config.yaml
arch: "unet"
model: "spectrogram enhancement model"
dataset: "single English command words and digits, spoken by a formant synthesiser in many voices"
train_examples: 78125
n_mels: 64
hop_length: 160
input: "log_mel"
win_length: 512
task: "enhancement"
loss: "charbonnier"
norm: "groupnorm"
activation: "relu"
weight_standardization: false
channel_attention: "se"
pixel_unshuffle: 2
widths: [96, 192, 384]
blocks_per_level: 2
block: "basic"
attention: false
upsampling: "nearest_conv"
init: "orthogonal"
residual_init: "none"
optimizer: "muon"
muon_scale: "original"
lr: 0.037
momentum: 0.9
nesterov: true
orthogonalizer: "newton_schulz_5"
adamw_lr_other_params: 0.001
grad_clip: 3.0
steps: 12400
batch_size: 64
epochs: 10.2
lr_schedule: "linear"
final_lr_fraction: 0.05
warmup_steps: 2480
weight_decay: 0.01
adamw_weight_decay_other_params: 0.01
Rows from block 4, named by matrix and row number. Rows with one number belong to one channel. Each number is 200 + 20 x the weight over its row's rms, rounded and kept within 0 to 999. All counts start at 0. After the name is the row's rms in percent of the matrix's.
# convs0: first 3x3 conv (model.mid.0.convs.0.weight, 384x384x3x3), inputs 49-55, a 3x3 kernel for each
# convs1: second 3x3 conv (model.mid.0.convs.1.weight, 384x384x3x3, transposed), outputs 49-55, a 3x3 kernel for each
convs0.180,097,229,240,214,213,184,203,198,201,226,173,223,197,227,191,211,193,174,190,202,179,153,186,196,250,212,189,195,214,240,217,219,225,220,176,186,192,206,210,214,222,228,208,248,208,200,198,208,218,211,198,218,208,218,211,221,222,203,214,183,171,183,192,209
convs0.181,098,215,202,215,199,146,167,199,177,184,216,198,214,193,193,190,197,178,207,212,224,216,196,177,159,189,182,199,223,191,226,220,207,209,222,191,192,241,211,185,229,192,182,207,182,190,199,211,157,207,197,170,209,198,187,190,224,206,215,209,183,174,190,193
convs0.182,095,192,209,202,191,205,176,205,183,163,208,206,214,197,203,193,202,198,187,179,186,217,205,170,159,161,183,160,194,219,198,230,209,202,212,190,167,198,209,198,194,189,213,225,209,206,205,180,222,216,191,206,203,190,204,171,196,200,182,174,209,185,171,184
convs0.183,109,179,217,191,176,190,190,197,215,175,198,205,198,202,213,201,182,187,197,218,158,211,190,186,204,227,225,206,188,210,262,181,195,208,190,195,204,217,236,178,192,218,187,178,182,180,166,202,166,224,206,172,231,199,167,246,176,166,176,197,184,208,199,178
convs0.184,112,229,195,181,180,183,169,202,186,177,220,219,215,210,197,220,188,196,223,209,252,233,191,192,186,181,193,179,195,215,238,196,182,193,192,206,199,174,184,247,177,184,202,182,177,235,186,198,224,171,186,194,183,224,187,196,222,200,216,210,195,204,182,190
convs0.185,101,213,189,181,175,187,232,190,218,223,199,216,205,208,190,202,187,224,215,187,213,208,222,231,216,172,214,241,202,220,204,187,183,196,218,209,197,217,185,221,216,200,223,212,195,218,198,168,181,163,218,187,163,181,181,210,210,213,188,178,188,170,203,210
convs0.186,099,204,238,210,206,231,203,208,196,186,198,197,192,218,227,210,214,219,199,206,190,208,212,167,196,204,195,225,200,201,187,176,201,209,198,211,226,216,233,221,184,184,181,208,190,184,182,185,203,206,185,186,195,170,173,183,188,216,247,219,170,220,225,206
convs0.187,102,219,201,226,215,188,202,218,169,181,213,194,182,208,189,197,224,212,209,194,181,184,193,174,196,191,200,218,233,222,243,257,208,232,231,224,204,195,199,178,217,196,189,224,197,193,177,222,219,193,210,228,194,194,175,200,191,221,200,213,243,219,195,212
convs0.188,092,190,226,224,164,206,184,190,206,166,199,183,168,192,226,223,226,213,182,198,193,167,188,186,168,205,200,223,196,189,198,188,192,207,220,210,185,226,212,226,227,245,174,208,201,200,192,177,170,198,192,188,211,200,195,283,193,210,213,209,215,195,229,182
convs0.189,101,213,249,190,168,196,208,222,205,216,188,192,198,213,214,189,200,201,203,212,215,193,193,226,215,220,210,231,182,193,182,211,244,223,182,199,203,177,238,190,167,172,176,195,207,192,189,200,218,187,189,207,179,168,203,200,228,231,190,201,202,198,225,203
convs0.190,100,189,177,213,188,173,168,187,209,174,184,202,214,181,206,210,230,212,216,242,217,201,200,206,204,223,232,188,225,257,189,193,207,216,170,222,221,199,170,169,166,171,158,184,188,192,224,201,191,190,202,173,164,201,222,205,239,219,177,223,201,207,217,203
convs0.191,096,163,197,222,163,213,208,221,203,226,201,210,240,232,188,203,211,177,222,209,196,219,197,172,175,208,207,214,210,151,174,187,215,207,215,200,215,211,213,226,191,186,223,199,185,218,166,136,157,191,199,172,173,239,147,239,221,179,224,213,191,184,199,182
convs0.192,102,217,201,213,199,205,196,201,262,267,181,188,198,188,177,196,208,191,212,175,183,190,203,193,183,232,219,197,192,189,190,192,157,204,217,220,195,186,173,200,187,206,190,192,200,162,205,166,161,183,147,186,195,223,179,176,202,184,233,202,202,196,188,190
convs0.193,098,154,186,158,189,209,216,208,189,187,161,226,211,202,202,195,175,200,179,196,181,158,192,195,188,182,183,207,177,162,197,220,206,187,212,200,215,180,209,198,199,189,190,188,182,188,179,166,216,200,184,180,193,216,203,217,180,157,223,211,188,209,195,197
convs0.194,101,263,226,241,231,244,191,227,212,193,208,231,224,216,219,195,224,192,207,221,203,244,221,215,207,219,221,191,199,175,148,187,209,189,177,195,221,185,228,182,222,200,164,201,202,179,201,200,204,213,211,227,194,222,194,194,189,212,195,177,194,234,202,210
convs0.195,101,219,235,176,170,131,189,175,202,189,225,206,217,251,227,244,203,194,255,241,171,218,202,214,203,184,187,162,191,193,220,247,205,214,197,201,194,211,207,211,214,167,205,214,209,204,208,202,247,224,199,182,189,210,162,180,195,167,210,197,174,219,195,204
convs0.196,106,163,213,192,205,211,222,178,214,188,213,243,202,232,204,184,207,194,200,213,203,189,216,213,184,230,175,219,240,193,216,214,209,187,184,181,197,201,196,200,195,195,204,201,185,224,202,209,145,203,187,195,182,232,215,168,220,208,169,182,224,213,226,205
convs0.197,112,217,201,196,214,211,223,210,200,218,210,184,206,188,213,212,194,199,168,204,198,253,182,187,214,193,190,179,229,203,213,209,216,266,196,190,212,213,189,172,211,191,168,210,193,183,206,205,233,193,214,235,196,163,216,185,188,196,208,179,234,187,207,227
convs0.198,111,185,215,193,204,208,208,179,209,187,181,202,192,182,207,176,208,209,213,231,162,142,200,191,196,217,185,187,157,183,260,165,179,163,237,219,225,194,186,186,236,224,198,203,229,229,209,167,182,201,137,174,194,195,182,220,199,150,222,199,190,213,211,209
convs0.199,108,207,172,211,180,196,224,195,179,207,219,190,203,182,194,218,228,199,206,196,174,225,188,184,189,185,191,173,215,221,200,198,177,213,213,219,217,201,193,232,220,193,188,182,194,199,210,202,236,217,180,187,203,198,206,215,200,214,213,207,215,200,184,198
convs0.200,108,218,215,188,201,172,187,215,194,214,167,163,166,212,183,191,208,186,178,213,165,213,188,162,129,182,212,195,164,204,166,172,198,210,191,176,197,215,232,215,193,181,177,190,201,172,186,211,216,204,230,204,202,230,227,190,219,206,194,169,204,193,169,208
convs0.201,106,192,186,214,212,194,185,187,208,171,188,214,174,209,221,206,235,216,227,178,202,212,175,174,192,198,215,208,207,204,224,204,232,214,206,219,220,230,188,198,227,206,200,221,202,192,150,189,186,184,188,163,200,181,172,216,193,142,213,183,178,192,184,183
convs0.202,101,206,174,222,208,212,208,203,233,164,175,203,225,216,200,190,224,208,182,222,229,215,209,227,191,200,220,189,181,204,163,186,205,211,205,216,217,230,199,207,202,193,214,194,200,207,162,211,197,169,198,209,223,231,242,206,174,195,194,159,183,192,205,198
convs0.203,110,203,196,160,202,194,188,218,173,213,200,191,219,193,189,176,217,210,201,168,194,216,176,193,198,170,198,211,201,186,235,185,188,203,176,194,163,194,195,202,180,176,175,181,164,183,194,177,200,195,198,175,248,181,159,231,200,199,187,171,188,212,196,196
convs0.204,106,184,209,213,238,174,190,160,165,206,199,217,176,223,224,207,212,211,212,207,229,190,177,184,195,168,161,191,191,211,226,270,229,171,190,170,185,200,207,199,171,179,184,188,196,186,212,232,226,193,187,235,165,201,205,170,178,231,172,168,194,178,170,172
convs0.205,097,216,220,198,201,196,192,156,207,206,208,194,194,165,200,192,192,182,203,164,178,194,187,221,183,234,215,212,215,183,180,178,180,218,187,209,207,188,161,167,175,188,199,202,189,195,229,206,180,208,199,167,205,202,196,216,229,233,218,200,202,162,179,181
convs0.206,105,194,170,191,196,182,196,221,210,242,201,194,195,197,196,196,204,211,204,209,209,226,218,209,190,181,205,219,197,156,183,200,207,199,196,185,201,181,198,218,194,213,196,196,196,225,200,190,217,211,238,193,223,216,190,230,189,213,189,196,182,199,206,222
convs0.207,103,222,201,186,210,162,197,243,237,233,194,217,212,182,194,230,196,188,168,223,216,187,201,178,217,167,153,204,215,209,180,202,205,187,196,200,207,211,185,224,176,204,200,198,196,202,167,184,169,218,178,203,197,186,195,191,173,172,201,206,196,218,192,190
convs0.208,103,197,187,213,246,180,209,197,182,212,222,231,231,194,206,204,187,189,217,245,198,200,189,187,198,151,194,177,214,179,169,207,184,199,197,218,215,190,184,202,208,179,196,179,190,175,207,194,173,205,213,204,209,179,165,170,174,191,156,177,178,196,206,185
convs0.209,105,178,198,170,201,175,198,183,181,212,215,189,191,216,190,196,201,188,174,186,203,212,234,194,187,197,199,222,207,206,210,196,204,187,188,172,203,232,215,182,213,197,174,187,215,172,199,246,226,197,189,237,212,224,227,217,201,154,192,202,181,204,211,211
convs0.210,097,192,176,127,230,248,187,197,216,202,195,219,214,197,205,205,187,194,210,170,172,204,204,176,187,185,202,187,183,221,190,237,228,199,188,190,191,192,195,206,214,208,212,208,179,185,231,221,204,196,192,200,209,163,203,185,186,208,228,195,212,213,184,166
convs0.211,102,192,233,227,165,195,174,217,209,215,220,218,179,192,207,235,179,195,183,198,183,232,222,165,187,172,169,186,172,199,168,153,201,201,204,192,219,220,188,205,191,187,172,183,212,170,166,201,165,145,208,187,249,217,221,199,180,163,179,195,206,197,187,210
convs0.212,101,225,235,215,238,201,168,244,228,182,216,166,202,207,188,215,199,215,179,205,191,171,178,197,191,210,182,188,195,209,191,143,206,176,200,202,173,222,217,176,213,144,194,188,190,203,157,166,212,184,202,179,212,248,195,177,210,217,189,216,206,211,201,183
convs0.213,103,184,216,229,190,238,248,208,237,202,191,206,192,194,217,220,186,215,222,188,222,273,179,191,195,151,179,165,219,183,196,163,188,207,182,207,218,220,227,236,209,202,204,207,218,192,228,230,236,193,226,219,195,211,236,171,209,213,189,194,196,199,206,196
convs0.214,101,220,235,210,212,182,166,191,167,202,203,203,197,197,235,225,230,221,192,200,201,206,189,184,211,160,166,175,185,196,239,210,222,209,206,221,208,177,162,167,204,209,216,194,190,196,197,198,237,184,199,202,212,184,212,194,208,197,200,177,199,191,197,191
convs0.215,104,171,191,234,195,186,157,188,199,163,196,171,197,195,196,183,187,176,158,238,222,165,217,224,257,205,194,201,171,176,173,209,209,168,187,217,190,206,174,198,178,203,186,184,206,205,174,232,202,195,184,243,147,174,179,188,153,229,174,166,212,148,170,208
convs0.216,101,201,152,215,184,179,211,199,167,225,237,218,205,205,230,208,186,194,200,205,205,218,206,198,233,208,171,213,233,205,183,207,195,208,184,194,200,231,212,199,203,210,177,190,224,178,176,188,205,192,207,199,213,183,203,160,203,189,219,223,253,197,194,211
convs0.217,101,207,204,186,233,164,211,200,218,217,214,201,225,215,220,211,195,190,193,178,200,218,208,206,205,211,219,224,210,192,232,217,194,202,193,193,174,176,183,193,214,207,169,220,203,230,216,206,223,196,209,231,198,198,193,194,172,189,199,180,187,162,170,186
convs0.218,098,222,161,193,217,213,197,229,234,194,198,195,211,159,189,187,212,223,229,228,213,243,232,198,198,184,181,184,161,195,184,182,202,183,189,212,195,188,192,174,203,190,149,196,171,203,160,165,225,227,163,180,207,213,189,194,193,209,194,199,196,192,187,190
convs0.219,102,221,212,198,184,195,180,213,182,204,165,199,241,193,210,189,212,198,197,194,225,188,188,198,177,226,193,170,207,190,224,195,212,190,179,203,183,180,178,165,187,184,208,223,205,202,197,231,214,158,211,162,206,211,219,197,192,155,204,190,213,192,190,194
convs0.220,110,246,184,224,208,168,200,216,210,182,190,163,197,187,197,184,190,187,206,195,176,168,170,180,171,165,154,144,198,166,199,211,184,129,191,184,185,219,176,208,195,186,187,208,165,177,202,184,171,213,204,204,216,225,232,184,165,183,202,172,165,181,188,189
convs0.221,110,180,193,211,203,211,192,206,198,199,228,183,212,203,200,180,209,179,200,170,205,222,183,188,218,192,219,190,190,175,154,207,190,183,197,193,184,193,196,221,207,207,192,220,197,195,220,197,204,205,211,226,199,211,173,195,209,186,200,173,182,183,200,195
convs0.222,104,211,203,203,180,223,218,200,193,171,172,216,199,185,208,212,190,186,179,183,175,230,183,204,181,190,184,208,185,198,190,193,180,194,189,153,209,216,175,202,243,186,177,218,216,176,185,176,207,169,184,196,213,181,172,164,130,168,180,180,210,179,209,186
convs0.223,102,155,188,178,209,226,214,194,232,220,157,182,194,173,230,168,175,198,184,176,188,184,194,206,224,187,222,193,185,201,195,189,222,194,226,183,202,207,201,225,231,196,198,246,226,212,203,187,208,216,192,196,163,208,206,196,205,185,213,230,210,210,211,182
convs0.224,106,178,191,169,179,203,187,173,185,210,177,194,207,234,218,218,195,180,179,186,206,189,160,175,201,197,184,190,213,197,214,209,243,212,186,186,197,187,188,169,202,184,208,191,203,188,152,197,182,192,218,194,187,218,200,215,237,221,230,177,173,174,189,187
convs0.225,104,184,187,216,197,182,193,248,241,237,179,167,170,188,191,205,233,215,212,201,182,178,216,176,186,215,191,197,202,179,221,175,178,171,208,218,219,191,178,142,180,206,219,220,208,207,212,180,215,171,149,205,268,226,184,187,184,167,211,202,210,208,221,219
convs0.226,103,169,209,222,197,201,251,219,234,214,204,232,228,193,197,194,190,196,213,200,216,176,189,208,203,190,199,213,202,239,218,205,184,183,209,196,188,205,160,160,204,245,221,211,219,190,195,189,156,202,195,215,218,217,181,205,226,211,225,195,217,185,221,210
convs0.227,102,195,194,223,208,217,166,168,171,156,190,197,200,209,208,196,189,179,177,225,231,253,189,219,219,167,174,178,189,201,161,206,209,212,211,180,204,207,190,180,162,157,186,188,170,189,211,224,190,225,195,173,180,195,147,197,203,206,197,210,221,199,183,189
convs0.228,102,201,241,210,215,248,175,186,181,173,175,197,203,220,219,218,189,220,190,205,173,209,188,209,194,204,205,183,182,211,185,232,212,179,150,194,204,202,201,189,183,185,193,220,199,209,148,219,185,195,199,197,190,201,177,238,200,196,203,220,183,181,172,174
convs0.229,100,220,200,192,195,212,224,197,181,194,187,190,177,174,189,234,209,179,227,193,208,190,223,176,186,214,189,222,203,209,221,205,189,201,186,183,215,212,213,139,205,191,190,211,169,204,198,195,209,182,189,190,170,208,198,185,240,229,193,203,198,195,184,186
convs0.230,100,153,213,173,194,221,195,215,239,240,203,195,190,206,199,226,173,208,210,216,199,180,194,169,199,178,173,190,201,197,151,211,188,192,199,197,202,226,230,192,177,213,239,207,187,214,152,162,159,196,205,202,163,177,208,223,186,197,173,177,174,229,225,207
convs0.231,102,211,188,195,235,188,183,187,176,208,212,227,184,214,193,212,208,224,206,226,235,230,193,214,201,205,223,187,207,192,210,188,173,227,237,201,239,176,202,194,198,213,225,204,221,216,183,170,196,227,173,180,205,169,210,202,222,222,213,192,187,211,195,195
convs1.180,098,162,185,175,232,220,236,179,196,194,224,186,175,171,197,222,196,171,194,199,188,197,194,207,207,200,211,205,197,202,197,198,201,200,198,198,199,240,205,120,222,213,175,191,187,169,184,157,178,191,201,185,185,193,175,224,233,241,206,174,216,210,205,216
convs1.181,124,184,196,170,196,195,178,218,224,168,190,182,186,229,246,199,209,202,166,204,196,183,205,204,197,212,221,207,199,198,200,201,200,200,200,201,202,222,182,227,194,186,195,198,164,187,175,154,161,186,162,165,144,132,181,219,136,180,243,183,193,216,218,216
convs1.182,106,223,143,166,200,142,181,191,189,198,166,193,190,179,194,217,209,201,212,202,194,194,198,194,190,196,187,194,203,200,200,204,202,202,202,200,199,248,243,233,238,200,197,189,194,162,200,200,201,210,204,199,235,221,198,225,192,204,244,179,164,284,243,198
convs1.183,163,151,208,211,144,195,231,209,215,184,193,181,200,207,223,231,219,243,199,208,197,202,200,192,202,192,201,209,198,200,198,197,198,198,198,198,198,207,206,148,200,169,169,179,184,177,227,189,184,226,221,211,192,195,190,297,197,223,178,197,232,188,192,232
convs1.184,168,142,202,222,199,228,184,145,139,210,192,187,228,191,210,190,171,219,208,202,211,204,201,205,198,200,197,196,198,199,197,198,197,200,198,199,201,271,216,295,199,209,251,197,224,243,223,225,229,185,229,213,215,222,190,214,245,237,214,196,182,273,187,243
convs1.185,105,165,180,194,215,215,191,181,196,166,203,179,173,282,266,234,178,180,166,196,202,200,196,197,207,196,196,201,194,196,197,197,198,200,199,198,200,224,208,215,215,224,214,179,179,199,199,232,243,235,217,181,206,205,227,130,125,174,219,219,191,169,199,222
convs1.186,090,165,173,169,178,215,202,177,194,151,186,175,223,204,168,158,230,216,215,205,208,200,198,195,197,194,197,200,198,198,199,197,196,200,201,203,203,253,203,200,213,204,205,208,207,234,212,209,221,202,205,230,199,197,180,172,210,231,139,194,217,252,184,167
convs1.187,134,201,182,210,189,206,189,218,221,145,213,206,188,239,241,191,262,196,201,200,204,191,197,210,192,206,206,201,200,198,200,201,200,200,200,199,199,164,174,282,222,196,249,245,202,240,197,203,211,195,206,205,188,171,204,174,159,191,234,191,205,201,199,191
convs1.188,058,188,179,201,219,215,187,241,206,180,251,219,224,221,224,184,233,167,135,202,202,216,204,207,209,190,209,205,203,204,205,201,199,202,203,204,204,199,180,206,209,195,186,152,192,207,210,193,151,208,221,201,214,173,206,186,187,197,219,204,197,198,228,210
convs1.189,109,252,221,168,189,201,190,165,171,206,193,195,144,171,210,193,237,199,185,196,196,199,193,197,194,195,199,192,199,200,204,195,197,198,200,200,199,192,160,156,190,191,202,215,220,197,147,172,174,215,207,201,218,221,246,195,200,213,188,203,215,222,209,212
convs1.190,116,184,151,145,189,178,170,168,170,163,213,188,182,218,220,240,193,189,221,195,203,205,202,198,204,194,197,203,197,197,197,197,197,199,199,198,199,211,184,158,227,195,197,250,213,214,243,197,163,207,221,201,206,198,182,177,236,280,179,193,186,229,231,191
convs1.191,098,175,218,197,232,206,235,192,188,230,191,212,255,184,209,186,163,197,154,204,201,195,199,204,198,205,209,207,197,200,201,198,199,199,197,198,199,213,204,238,195,182,234,180,161,232,225,254,261,186,239,212,208,204,200,210,171,126,185,163,167,242,185,236
convs1.192,075,175,163,156,157,156,204,184,166,210,192,165,202,246,201,189,215,213,224,196,198,208,202,197,197,200,204,197,201,200,199,198,198,197,201,203,203,234,238,249,225,203,205,221,203,218,226,212,154,164,177,220,222,195,180,203,178,168,269,243,214,166,191,232
convs1.193,078,254,185,166,223,217,212,224,215,191,241,227,227,237,205,217,189,205,217,208,204,201,193,199,201,201,199,208,197,198,200,198,196,200,195,195,200,201,168,201,205,180,160,177,180,212,182,200,167,227,223,201,196,186,171,211,217,186,195,178,162,202,197,195
convs1.194,095,191,186,148,202,163,177,159,140,140,229,194,192,174,204,204,184,190,222,195,191,199,208,197,193,201,202,192,201,195,195,200,198,197,203,198,199,224,224,206,245,236,197,213,165,182,227,224,190,225,195,200,203,183,159,206,170,212,229,175,171,257,219,236
convs1.195,084,296,193,199,251,224,209,203,200,192,218,150,157,161,184,175,202,195,187,186,187,212,200,198,199,201,189,193,197,199,200,198,194,198,195,197,199,237,232,207,207,220,183,236,194,186,203,205,201,202,190,216,208,200,202,198,223,230,191,164,188,188,196,222
convs1.196,117,198,201,183,225,204,210,155,184,202,161,161,173,258,198,156,177,226,203,197,199,198,192,193,196,203,201,201,199,199,199,199,198,199,198,197,197,219,190,240,234,174,221,235,181,258,211,217,239,199,233,214,181,201,184,192,188,157,205,206,199,234,225,225
convs1.197,151,235,191,160,243,202,170,191,177,185,231,208,171,158,177,222,184,214,209,214,199,213,195,200,199,192,203,201,202,199,198,199,199,198,200,198,197,277,246,126,204,202,162,202,205,155,209,188,192,200,188,206,165,209,199,264,228,204,217,209,212,217,208,184
convs1.198,136,203,186,212,193,191,187,216,205,179,205,165,186,264,219,187,194,216,250,195,204,205,196,195,202,200,197,201,201,199,201,200,200,198,202,199,199,218,185,147,189,186,189,189,174,213,212,215,137,216,213,216,200,203,190,119,145,159,197,200,230,164,186,211
convs1.199,070,186,182,149,258,208,205,243,229,206,182,189,167,236,198,201,148,161,204,203,193,193,196,192,200,198,197,200,199,196,200,196,199,199,204,203,204,159,190,192,143,152,192,185,186,189,207,209,213,193,210,218,214,232,209,190,223,230,201,191,207,178,153,156
convs1.200,075,180,183,227,210,201,212,188,163,188,204,209,205,193,189,207,221,201,155,201,185,190,200,203,190,211,205,202,197,197,198,195,196,197,197,195,196,155,159,222,219,206,202,203,199,203,165,183,197,171,190,210,175,177,241,214,265,187,208,217,212,240,232,225
convs1.201,120,233,238,206,225,241,251,181,210,268,257,212,186,218,204,179,228,226,189,198,197,196,204,198,195,205,200,205,199,201,200,198,199,199,197,198,198,251,194,128,208,225,167,217,212,181,226,225,261,175,182,233,183,216,278,192,212,247,207,186,206,220,203,199
convs1.202,100,207,208,223,186,214,167,175,204,179,234,215,190,251,200,193,215,192,224,195,179,199,200,187,201,202,201,195,195,199,198,199,199,199,196,197,200,165,213,203,187,183,143,211,223,178,196,168,218,164,185,233,189,217,256,150,216,209,226,212,209,219,268,259
convs1.203,077,185,195,196,193,236,216,212,205,211,185,160,194,214,195,176,154,206,216,197,206,205,193,201,202,200,195,199,198,199,195,200,197,198,197,198,199,182,213,207,207,205,167,197,177,165,195,187,200,198,185,210,196,178,174,192,188,177,231,210,233,204,200,216
convs1.204,070,261,251,249,234,231,201,190,216,250,161,191,197,236,245,211,193,193,152,202,210,208,198,203,207,201,198,202,199,200,199,199,201,201,198,201,199,174,223,204,180,184,184,229,183,178,199,200,206,189,183,201,167,184,207,197,213,218,202,200,203,186,200,199
convs1.205,076,252,217,179,224,230,196,197,217,211,176,173,201,223,211,174,231,168,176,189,200,208,191,192,195,202,204,204,198,199,198,199,197,196,202,201,201,152,191,232,171,177,185,201,202,166,204,209,210,193,249,224,242,253,245,188,185,184,237,251,220,204,218,181
convs1.206,079,167,152,168,194,192,194,141,186,197,181,162,178,198,189,208,173,188,184,192,199,210,202,199,199,187,184,190,201,202,203,199,196,199,200,200,201,179,193,235,200,188,217,232,217,217,236,221,169,192,189,189,192,180,218,162,154,169,208,198,201,173,178,189
convs1.207,070,113,120,136,186,208,210,185,192,209,183,224,194,181,199,222,224,192,182,198,209,196,185,191,192,198,197,194,199,196,197,200,199,200,202,201,200,217,179,198,191,179,199,207,190,195,188,213,230,171,211,188,194,208,176,152,172,244,248,234,219,202,211,208
convs1.208,123,219,336,217,233,225,198,204,199,180,155,220,254,213,240,218,207,188,185,193,208,190,196,205,199,204,204,211,198,199,198,199,199,202,197,196,198,255,228,221,218,226,225,196,213,205,234,225,202,206,208,175,196,191,195,195,203,224,250,229,211,177,216,212
convs1.209,082,202,175,182,208,179,183,195,198,205,215,223,188,192,164,194,221,220,207,208,209,200,195,201,207,200,205,211,199,202,204,200,201,201,203,201,201,206,191,181,163,195,210,223,207,236,211,202,212,215,223,228,189,192,183,170,175,190,182,143,161,203,173,162
convs1.210,067,170,157,203,224,229,213,238,207,180,217,219,247,266,257,203,188,196,189,200,208,195,196,196,196,195,207,200,202,200,203,200,203,200,201,200,200,211,188,187,179,177,184,158,198,206,230,218,195,253,224,231,203,187,201,182,170,182,186,163,155,200,178,163
convs1.211,081,198,231,218,192,201,183,176,161,190,185,255,194,210,214,195,245,182,213,193,197,203,207,208,205,200,207,201,200,201,199,199,199,202,198,195,200,247,225,271,207,218,214,235,202,148,231,170,181,184,205,218,198,212,186,199,158,159,166,167,162,180,194,185
convs1.212,074,217,187,183,211,249,216,207,218,194,227,207,183,177,201,192,181,179,191,196,190,202,194,186,187,215,207,191,202,202,202,208,201,202,199,201,203,219,228,206,206,199,180,253,237,200,191,209,173,171,199,199,194,202,197,140,123,192,223,199,211,217,201,203
convs1.213,126,227,237,224,187,231,263,144,189,185,159,176,183,153,181,175,195,189,188,182,199,198,184,198,188,195,198,195,200,200,201,203,202,198,200,200,198,231,257,253,211,220,209,216,192,179,151,209,228,141,160,145,179,197,202,187,154,141,217,232,211,208,224,203
convs1.214,113,239,203,188,204,230,234,173,236,234,204,209,206,222,202,177,240,239,232,186,195,215,199,199,205,202,208,201,198,200,201,200,201,200,197,198,199,224,249,234,203,207,223,233,224,225,220,197,160,165,188,226,197,220,236,193,187,140,237,222,237,196,180,205
convs1.215,061,200,225,208,204,243,254,194,200,211,187,234,225,205,197,195,177,202,192,198,204,200,196,205,202,202,206,209,193,198,201,199,194,195,198,198,196,157,190,178,150,167,209,164,207,217,204,182,185,159,172,185,199,208,212,170,193,199,193,232,239,203,197,227
convs1.216,104,189,236,230,193,224,239,171,161,218,195,199,138,222,204,217,206,154,156,209,205,208,198,195,193,204,197,197,201,202,203,200,201,200,202,201,201,213,156,183,152,151,177,182,210,179,194,195,224,195,179,221,183,182,177,182,185,240,190,212,227,175,163,187
convs1.217,097,174,218,198,217,213,190,164,163,143,159,189,171,169,192,243,202,173,192,188,186,196,200,193,194,193,194,199,202,201,202,199,200,199,203,203,202,208,179,206,199,200,209,182,201,203,192,210,227,173,162,165,203,193,180,170,140,191,237,232,240,202,199,182
convs1.218,083,207,185,225,199,224,205,167,198,190,176,194,223,163,188,234,181,197,198,193,205,199,187,198,189,200,210,202,203,199,202,201,197,200,199,200,204,216,222,209,221,216,197,226,186,190,233,207,169,186,181,225,198,193,219,155,193,237,192,190,196,186,187,182
convs1.219,098,171,185,178,168,178,227,191,187,210,205,202,194,179,202,183,163,198,221,194,205,211,199,207,199,194,208,209,200,199,199,199,201,200,200,201,202,257,223,151,213,178,173,198,200,194,191,152,189,193,205,232,213,212,200,191,224,205,175,204,205,212,223,191
convs1.220,065,209,184,188,201,207,217,231,218,198,157,214,217,166,180,199,179,199,223,189,207,198,195,200,197,222,209,203,201,196,201,192,196,194,196,196,197,171,197,145,171,188,164,173,194,185,205,201,176,229,239,211,201,203,187,233,195,169,226,191,156,221,225,198
convs1.221,087,232,254,254,197,217,268,176,177,235,203,214,195,232,246,221,192,229,212,189,195,195,194,199,208,198,200,199,199,198,202,202,198,200,199,200,205,189,227,199,175,207,155,196,175,209,209,195,218,181,173,210,178,200,243,221,206,183,208,234,205,228,220,205
convs1.222,072,226,217,187,215,177,173,176,133,152,187,171,168,171,202,200,209,202,181,199,204,207,201,194,195,197,201,201,197,197,203,200,201,202,201,196,200,212,211,190,203,209,175,175,207,153,224,198,215,211,173,223,210,205,255,210,204,145,183,215,230,210,173,228
convs1.223,090,153,135,212,160,166,199,186,176,206,199,188,216,202,225,237,187,218,229,188,206,204,204,194,196,206,201,193,197,197,198,201,199,199,199,197,197,211,176,144,219,205,184,198,205,219,192,174,213,187,201,210,152,157,179,186,189,204,187,169,221,189,196,211
convs1.224,074,209,200,195,204,205,199,193,201,199,190,176,215,219,193,187,228,200,187,189,198,199,205,210,205,201,196,203,204,205,206,200,197,195,200,199,200,179,198,203,186,189,211,212,217,201,227,201,168,183,176,173,180,174,187,163,147,134,207,190,186,198,200,228
convs1.225,095,164,148,161,182,193,212,172,213,207,176,148,183,181,177,223,175,175,214,198,201,213,206,202,199,205,210,212,200,203,204,202,204,203,201,202,201,188,160,183,196,186,187,215,180,213,137,165,200,183,203,215,238,229,211,187,190,211,197,202,200,229,207,212
convs1.226,094,136,169,222,187,187,183,213,196,199,188,184,211,223,229,238,184,160,149,183,191,207,192,201,201,202,200,198,198,198,195,196,199,197,200,200,199,138,190,241,160,166,170,176,166,173,175,182,193,193,173,194,213,200,198,146,131,193,226,185,161,172,214,239
convs1.227,108,213,207,199,293,260,251,246,247,223,183,167,185,240,224,222,155,164,201,200,201,209,184,184,190,192,190,192,197,198,199,195,196,198,198,198,198,183,267,270,165,205,208,188,206,194,238,213,169,205,210,181,178,225,219,175,208,210,185,204,223,127,160,126
convs1.228,087,201,230,202,166,173,185,213,217,211,148,167,187,223,191,170,200,192,161,200,202,192,207,198,197,200,205,212,197,194,193,197,200,198,199,199,199,175,234,250,167,222,206,157,206,184,174,162,198,161,175,210,186,191,196,250,203,192,260,212,184,188,233,184
convs1.229,091,186,197,160,176,174,162,164,182,221,147,177,206,202,196,188,158,194,202,209,207,209,200,195,199,200,199,195,199,199,200,199,199,200,200,198,199,163,196,234,182,195,203,246,187,226,162,197,200,159,226,194,194,239,211,237,208,211,185,204,178,177,162,201
convs1.230,090,148,160,166,193,225,192,190,191,189,198,163,182,192,221,233,207,192,160,187,194,191,193,205,212,199,191,205,202,196,195,200,198,199,198,200,198,199,179,190,223,213,215,258,242,243,214,205,210,225,209,166,204,199,180,163,195,183,189,201,204,239,192,208
convs1.231,113,148,223,260,197,215,139,197,190,182,183,161,186,209,198,210,195,208,184,210,217,210,210,203,201,195,193,203,202,200,202,201,199,202,200,198,200,154,204,172,192,249,200,208,260,166,195,195,186,168,172,216,197,177,211,125,174,194,166,219,201,174,188,214